Weights of a small segmentation model.
Data: trained on simulated fluorescence microscopy of cells, 0.9 epochs.
Rows from block 10 of the encoder of a small segmentation model, named by matrix and row number. Rows with one number belong to one neuron. Each number is 128 + 32 x the weight over its row's rms, rounded and kept within 0 to 255. All counts start at 0. After the name is the row's rms in percent of the matrix's.
After each neuron's rows are labels from the 100 images, of 14976, where the neuron reaches its highest value: "top examples" is what is common among them. Only what is clearly more common there than usual is listed. The data: simulated fluorescence microscopy of cells. In brackets: how many of the 100.
# fc1: MLP up (encoder.blocks.10.mlp.fc1.weight, 384x192), inputs 0-63
# fc2: MLP down (encoder.blocks.10.mlp.fc2.weight, 192x384, transposed), outputs 0-63

fc1.256 096 [ 83 171 140 124 120 109 182 123 159 141 175 140  67  92 116 106 143 111  97 122  72  94 154 154 131 129 116 114 143 117 229 203 137 147 135 136 176 108 109 146 131 119  99 164 132  85 164 142 103 142 132 131 130 118 117 102 156  96 154 136 109 159 128 171]
fc2.256 094 [188  96  62 112 128 104  94 173 106 104  82 137 174 176 139  85 111 143 114  97 150 113 165  55 159 106 150 132 134 125 117 111 150 160 141 121  42 149 142 111 162 136 123  74 127 153 139 126 152 146 102 158 100 132 109 117  68 136 151 131 165 134  42  94]
top examples: crowded (71); cells: ten or more (71); membrane rim (66)

fc1.229 100 [113 198 173 108 153 124 135 155 107 103 156  52 147 174 130 148 107 133 105 116 116 103 169 187  77  82 175 118 132 114  99 104  66  96 165 148 171 143 141 156 127 147 101 121 148  83 139  88 127  68 139 180 104 132 115 109 175 141 143 174 182 167 108 106]
fc2.229 098 [156  60  92 118 157 146 146  71  89 153 142 164 125 112 147  53 116 122 138 138  98 137 148  79 139 176  77 155 129  94 160 138 209 192 117 176  94 116 153  78 144 151 143 117  99 169  98 100  69 138 141  54  94 117 160 122 122 141 112  74 109  86 103 184]
top examples: membrane rim (87); dim (78); crowded (51); cells: ten or more (51)

fc1.213 089 [167  51 156 132 122 124 147 106 103 154 115 148 133 154 165  91 118 213 119 114  93 151  74  93 139 161 126 153 100 157 114 170  77  74 105  83 134  69 216 170 143 119 174 182 139  59 155 139 130 129 134  90  84 114 128 155 113  54 140 100 150  93 118 147]
fc2.213 091 [148 186 145 139 159 133 119  81 120  66  88 125 185 106  98 117 147 200 135 104 130 129 137  95 143 105  71 100 120 127  98 126 118 132 103 109 128 136 105 126 128 199  77  50 148 125 131 108  83 170 137 134 103 160 131 103 133 121 131 134 136  67 157  86]
top examples: crowded (57); cells: ten or more (57); membrane rim (51)

fc1.55 098 [184  82 170 164 127  69 177 137  67 140 113 156 181 157 130  93 114 152 221 142 137 138  50 120 121  70 156 134 139 128  73 127 138 157 123 168 127 116 110 137  95 155 153 130 162 159 128 171  85 172 135 127 164 114 110 159 168 113 135 100  73 130 147 105]
fc2.55 114 [ 94 221 137 155 133 140 100 150 153 108 121 108 160 184 120 130 131  90 140 106 112 165 144 123 136 141 116 162 112 103 200 175 158 112  63 106 122  86 157 134 214 123 152 111 102  68 117 151  95  60  78 114 148 108 144 130 130 155 121 116 124 123 112 177]
top examples: ring around the nucleus (83)

fc1.27 079 [136 115 129  82 169  39 184 120  80 118 132 155  74  95 131  69 137  84 129 133 130  61 102 109 110 130 129 177 100 125 196 123 119  53 162 190  97 135 145 127 113 180 152 138 139 124  86 103 141 201 136  80 114 136  92 150  96 139 111 103 152 114 132 139]
fc2.27 090 [142 123 123 148 118 141  39  42 219  56  98 146 130 115 182 155 114 120 139  75 152 148  98 161 106 214 146 107 118 160  75 163 121 142  84  62 154 114  84  85 169  55 103 173  70  75 137 140 110  92 151 163 173  98  81 137 191  89 136 124  83 147 129  95]
top examples: ring around the nucleus (100); yellow stain (43)

fc1.109 097 [ 72 148 129  77 125 154 124 110 155 113 142 143 157 106 143  59 109  79 100 159 164 160 170 162  90 129 161 147  65 137 143  83 145 110 111 148 165  89 139 127 147 124 126 116 169  69 132 101  91 120 102 137 141 160 117 171 112  64 198 186 128 157 142  91]
fc2.109 102 [125 162 132 159 119 120  81 113 159 150 178  97  73 139 106 159 218  94 169 190  84 148 118 150 169 204 137  74 150 115 130 167 107  86 176 117  93 124 145  91  83 109 149 131 142 178 125 124 145 156 174 107 133 142 117 147 155  70  91  70 154  96  87 122]
top examples: long thin cells (61); crowded (61); cells: ten or more (61); fragmented nuclei (36)

fc1.354 088 [103 172 105 137  93 114 134 138 147 115 109  70  78 151 110 176 120  78 101 116 122 152 124 146  88 101 173  94 138  39 215 129 116  84 140 172  81 152 139 142 124 139 172  96 150 118 120 153  86 210 190  87 132 135  50 174 147  97 136  87 133 118 198  55]
fc2.354 084 [127  88 150 140 185 112 135 173  28 142 146 190 118  82 108 103 144 178  98 126 131 132 116 146 212 133 110 125 120 168  68 104 123 117 167 136 145  95  66  87 121 105 140 175 108 156 108 113 155 128 120 119 132  72 185  86 161 143 166 133 117 145  85 158]
top examples: crowded (53); cells: ten or more (53); magenta stain (42); bright spots (31)

fc1.311 100 [132 144 113  70  94 157  94 161 149  93 122 169 103 108 126 137 103 123  79  98 105  93 135 190 137  65 113 123 109 108  97 179 124  72 173  85 102 124 125 151 134 126 135 169 115 158 133 110 182  69 159 128 108 149 104  72 122 147 129 194 130 117 138 110]
fc2.311 095 [145 104 123 138 159  86 104 124 149 176 109 131 119 148 107 108 196  96 174  96 167 148 111  93 107 177 155 158 136 152 161 117 138 106  94 144 164 121 122  97 112  77  99 109 140 123 122  93  82 160 111 174 166 111 168 137 136  69 103  77 152 205 100  72]
top examples: membrane rim (98); crowded (60); cells: ten or more (60)

fc1.370 106 [118 119 140 184 107  99  71 128 193 153 173 121 101 118 112 144 106  79 124 157 136 102 129  69  98 133 129 151 109  89 120 136 138 118 145 166 163 113  91 157 160 133 142 168 171 115 143 140 123 129  90 138 126  46 111 193 114 108 167 148  94 141  63 113]
fc2.370 092 [144 124 118  60 157  97 187 158  54 118 106 168 135 149 121 130 109 169 145 115  90 114 103 148 106 140 101 167 140 170 142 115 154 135 154 126 108  67 153 126 106  83 114  87 109 145 110 106 130 143 154 159 118 143 105  92 164 124 122 131 118 127 175 171]
top examples: ring around the nucleus (100)

fc1.48 100 [176  83  64 119 163 142  38 116 125 127  96 192  88 114 125 134 153 136  66 141  93 187 152 107 179 117 182 115  96 161  78 137 142 132 121  87 143 104 178 133  70 107  94 119 144 130 120 109  96 115 100 112 102 123 163 194 156 124 117 153 168 116  97 139]
fc2.48 109 [132 178 143 224  86 100 156 161 179 123 155  78 173 128  75  93 113 101 163 147 153 110 100 188 158  87 102  87 163 139 134 148 128 137 103 183 113  67  70 140 136  74 144 124 135 160  96 112 170 125 157 112 144 186  93 150 103 125 159 108  45 117 144 164]
top examples: vacuoles (71); crowded (50); cells: ten or more (50)

fc1.357 094 [139 135  92 162 157 117 128 119 203 149 105 115 178 122 129 161 136 118 150  81 115 142 179 125  89 173 117 144  76 115 106 176  89 135  97 166  86 112 102 119 113 159 146  84 119  88 137 136 117 121 106 122  82 125 153 173 121 150 150  90 145 100 171 178]
fc2.357 096 [143  98 164 136 129 217 141  25 130 135 100 190 111 118 112 130 180  78 117 139  77 171 127 164 130  80 146 151  99 113 172 104 153 136 113 120 125 138 223 156  76 172 107 113 146 114 126 139 110 141 157 157 137 167 114 120 131 117 170 146  56 119 119 140]
top examples: crowded (50); cells: ten or more (50); fibres (41); vacuoles (31)

fc1.206 111 [141  69 102 142  93 146 142 194 194  97 111 119 210 124 123 143 124 121 118 102  57 135 127 173  73 147 109 114 142 144 143  59  97  79 110 146 161 141 119 171 165  82 144  57 191 153 153 114 152 152  67  91 158  92 111  66 101 155 150 121 170 148 138 115]
fc2.206 111 [120 179 140 149 157 122  96  63 121 118 138  95  88 102 126 136 113 150 167 104 195 135  95 117 177  93 189 117 113 135 126 176 168  98 151  56  10 153 161 110 132 163 119 174 182 119 110 106 120 123 144 153 168 142 119 196 180 131  84 192 140 118 115 140]
top examples: vacuoles (53); crowded (53); cells: ten or more (53); cyan stain (45)

fc1.275 104 [181 138 157 169 156 150 127 138 147 153  75 126 100 134  43  55 116  92 134  88 126 102 141 162 149 114  71 146 184 177 146 108 125  92 132 109 110 130 135 157  90 136 173  97 133  77  58 134 137 127 188 172 116 108 155 123  41 138 124 137 191 137 170 104]
fc2.275 091 [116 114 129  86 111 142 118 100 159 118 188 104 102 122 179 148 100 161  91 212 111 121 124  93 150 130 108 116 113  95  65 137 155 106 126 189 149  39 105 187 151 130  99 155 127 116 161  97 156 136  76 111  98 165 144  80 185  73 131 130 148  98 115 109]
top examples: vacuoles (92)

fc1.145 094 [ 75  96 128 176 161 129 110 135 152 113  87 178 128 135  86 119 123 147 115 150 124 138  57 130 153 150 119  81 137 128 108 117  74 142 153 130 198 164 124 166 125 159 123 128 159 103 111 155 139 137 174 128 106 120 103  79 102 151  85 173  98 109 147 117]
fc2.145 099 [170 170 107 108 167  76  99 136 106 139 136  82 149  66 154 142 160 138 120 165 192 106 133 136 159  96 120 134  93 137 125 139  89 189 127 144 141  90  82 127 130 164  44  90 127  58 135 126 159  92 104 118 137  87  87 111 152 119  96 134 152 157 153  89]
top examples: out of focus (88); ring around the nucleus (78)

fc1.224 097 [105 142 141 125  71 134 156 148 154 167  94 104 141 165 101 160 144 116 139 112 177 137 151  99 122 122 154 131 111 154 131 177 110 110 149 100 138 116 158 147 100 189  79 187 119 124  49  93 127  90 170 147 147 123 168 162 122 182 178 144  96 121 101 181]
fc2.224 101 [ 68  84 136 106 131  80 101  46 110  67  78 160  81  98 128 110 124  83 169 162 114 200  58 118 138 111  83 155  97  90 145 149 112 135 149 122 144 149 111 124 111 128 143 115 144 142 130 156 119  96 124  89  83 140 135  71 110 134 132 121 163 145 120 101]
top examples: long thin cells (69); crowded (63); cells: ten or more (63)

fc1.287 086 [128 170 131 141 174  94 146 144 124 156 137  89 115 148 131 122 124 162 119 112  93  73  67 172 143 158 112 120 147 194 131 149 161 127  82 154  95 112 137 124 123 124 151 146 167 169 103 145 109 107 118 118 114 143  94 165 130 138 130 132 139  83 104  95]
fc2.287 100 [105  84 113 124  61 164 118  84 121  92 105 131 137 131 124 116 154 163 134 102 136 161 148  89  94 111 139 166 122 126 111 126 157 105 126  76 112 129 124 114 127 122 127 144  93 108 182 175 120 138 153 114 102 130 171 112 149 124 145 184 141 103 133 159]
top examples: membrane rim (95); crowded (69); cells: ten or more (69)

fc1.261 114 [147 129 147 140 120 148  94 138  77 180 111  87 130  59 116 117 125 152 147 142  72  91 153 199 142 122  89 136 128 144 153 154  90 148 155 111 130 122 132 104 128 128 116 184 129 115 148  76 111  62 118 155  79 141 145 192 119  77 113  96 122  85 118 117]
fc2.261 108 [ 97 105 139 151  74 135 132 161 119 103  88 121 173 180 124  90 155  80 142 165 149 151  90 104 137 168 150 120 154 132 145 142 129 106 143 119 124 122 178 109 114 102  93 111 161 165 143 125 116 114 157  81 172  78 169 155 127 103 131 182 161 122 182 142]
top examples: membrane rim (100); out of focus (97); few cells (56); cells: one or two (56)

fc1.95 102 [130 143  90 116 100 144  94  75 187  86 156 141 113 124 142 144 122 163  93 126  82 198 153 168  89 179 121 140  77 166 190 121 143 143 162 118 150  98 145 123 172 116  92 161  80  95  78 113  73  84  61 132 163 176 142 158 128 172 138 119  94  65 130 114]
fc2.95 114 [ 45 131 119 117 123  80 118 104 153 133 104 142 131 157 125 159 175 155 147 119 174 114  90 122 190 114 146  82 113 131 109 138 138  78 112 129 128 114 125 154  89 138 132 155 135 120 169 168 167 175 135 138 133 123 160  68 139 152 144 130 105 130 118 141]
top examples: membrane rim (100); out of focus (56)

fc1.208 100 [123 200 179  71 114 173 126 113 142  98 151 118 115 113  83 107 144 127 122  76 127 180 130 163  68 160 204 138 120 131  85 120 162 150  75  96 128  85 132  87 150 103 160  66 131 134 105 159 134 205  93 142 151  94 127  94  97 126 162  99 173 120  88 154]
fc2.208 099 [138  66 140 147 160  93 108 151  94 154 146 119  90 135 110 116 119  94 134 141 158 134  67 117 115  91  78  93 171 147 150 102  94  96 135 163 154 172 149 152 175 164 146 136 109 171 143 135 109 130  95 109 128 110 146 144 166 124  63 131 173 174 112 132]
top examples: out of focus (67); crowded (64); cells: ten or more (64); dim (62)

fc1.112 099 [129  79 144  89  74 118 160 122 125 108 140 107 170 155 140 133 157 135 120 103 154 105 130 153  91 138 147 133 140 119 138 142 154  92  81 143 180 157  96 131  50  70  91  75 189  93 172 123 167 103 189 111 217 142 156 121 136  68 180 173 177 151 106 122]
fc2.112 091 [ 99  62 160  97 179 180 119 116  94 161 117 143 146 194  93 120 118 144 108 159  98 127 149 123 146  73 159 125 165 149 119  72 153 129 110 125  86 163  80 134 132 167  99 179 110 159 170 149 137 116  80  91 104 139 113 103  88 136 132 133  77 117  88 108]
top examples: crowded (62); cells: ten or more (62); vacuoles (48); fibres (36)

fc1.116 112 [204  98  87 131 147 108 104 119 102  64 219 104 172 116 161  70 152 118 108 111 122 110 141 160 110  93 143  55 115 144  91 139 141 134 110 184 130 122 122 112  73 130 174  78 123 149 133  96 131 136 149 141 197 119  87 113  78 121  71 130  78 114 163 175]
fc2.116 110 [152 126 114 122 178 160 158 170  79 153  81 131 132 179 135 130  88 117 152 149 104 141 173  94 126 162 147 158 134 109 145 177 150 115 114  49 129  67 170 136 106 171  98 138 102 128 103 155 129  78 159 156 129 152 204 120 215 104 126 148 202 111 123 140]
top examples: out of focus (85); membrane rim (60); fibres (39)

fc1.7 094 [ 78 138 131 128 103  68 158 113 130 146  38 170  99  84 156 133 123 131 136 141 151 113 142 119 162 154 119 130 125 169 118  97 188 158  99 116 107 171 106 158 182 106 100 102  98 114 109 117 156 119 129 102 116 109  87 133  95  83 142 135 146 114  91  99]
fc2.7 082 [194  96 182  90 209 159 123 131 135 115 211  93 167 144 117 136 128 154  60 142 127 162 116 141  98 104 173 108 113 100 168 148 145 125 167 116 160 138 125 177 144 131 152 116 137 153 157 120  88 155 164 160 114 126 104 105 131 152 149 135  84  87 122 130]
top examples: crowded (67); cells: ten or more (67); fragmented nuclei (66)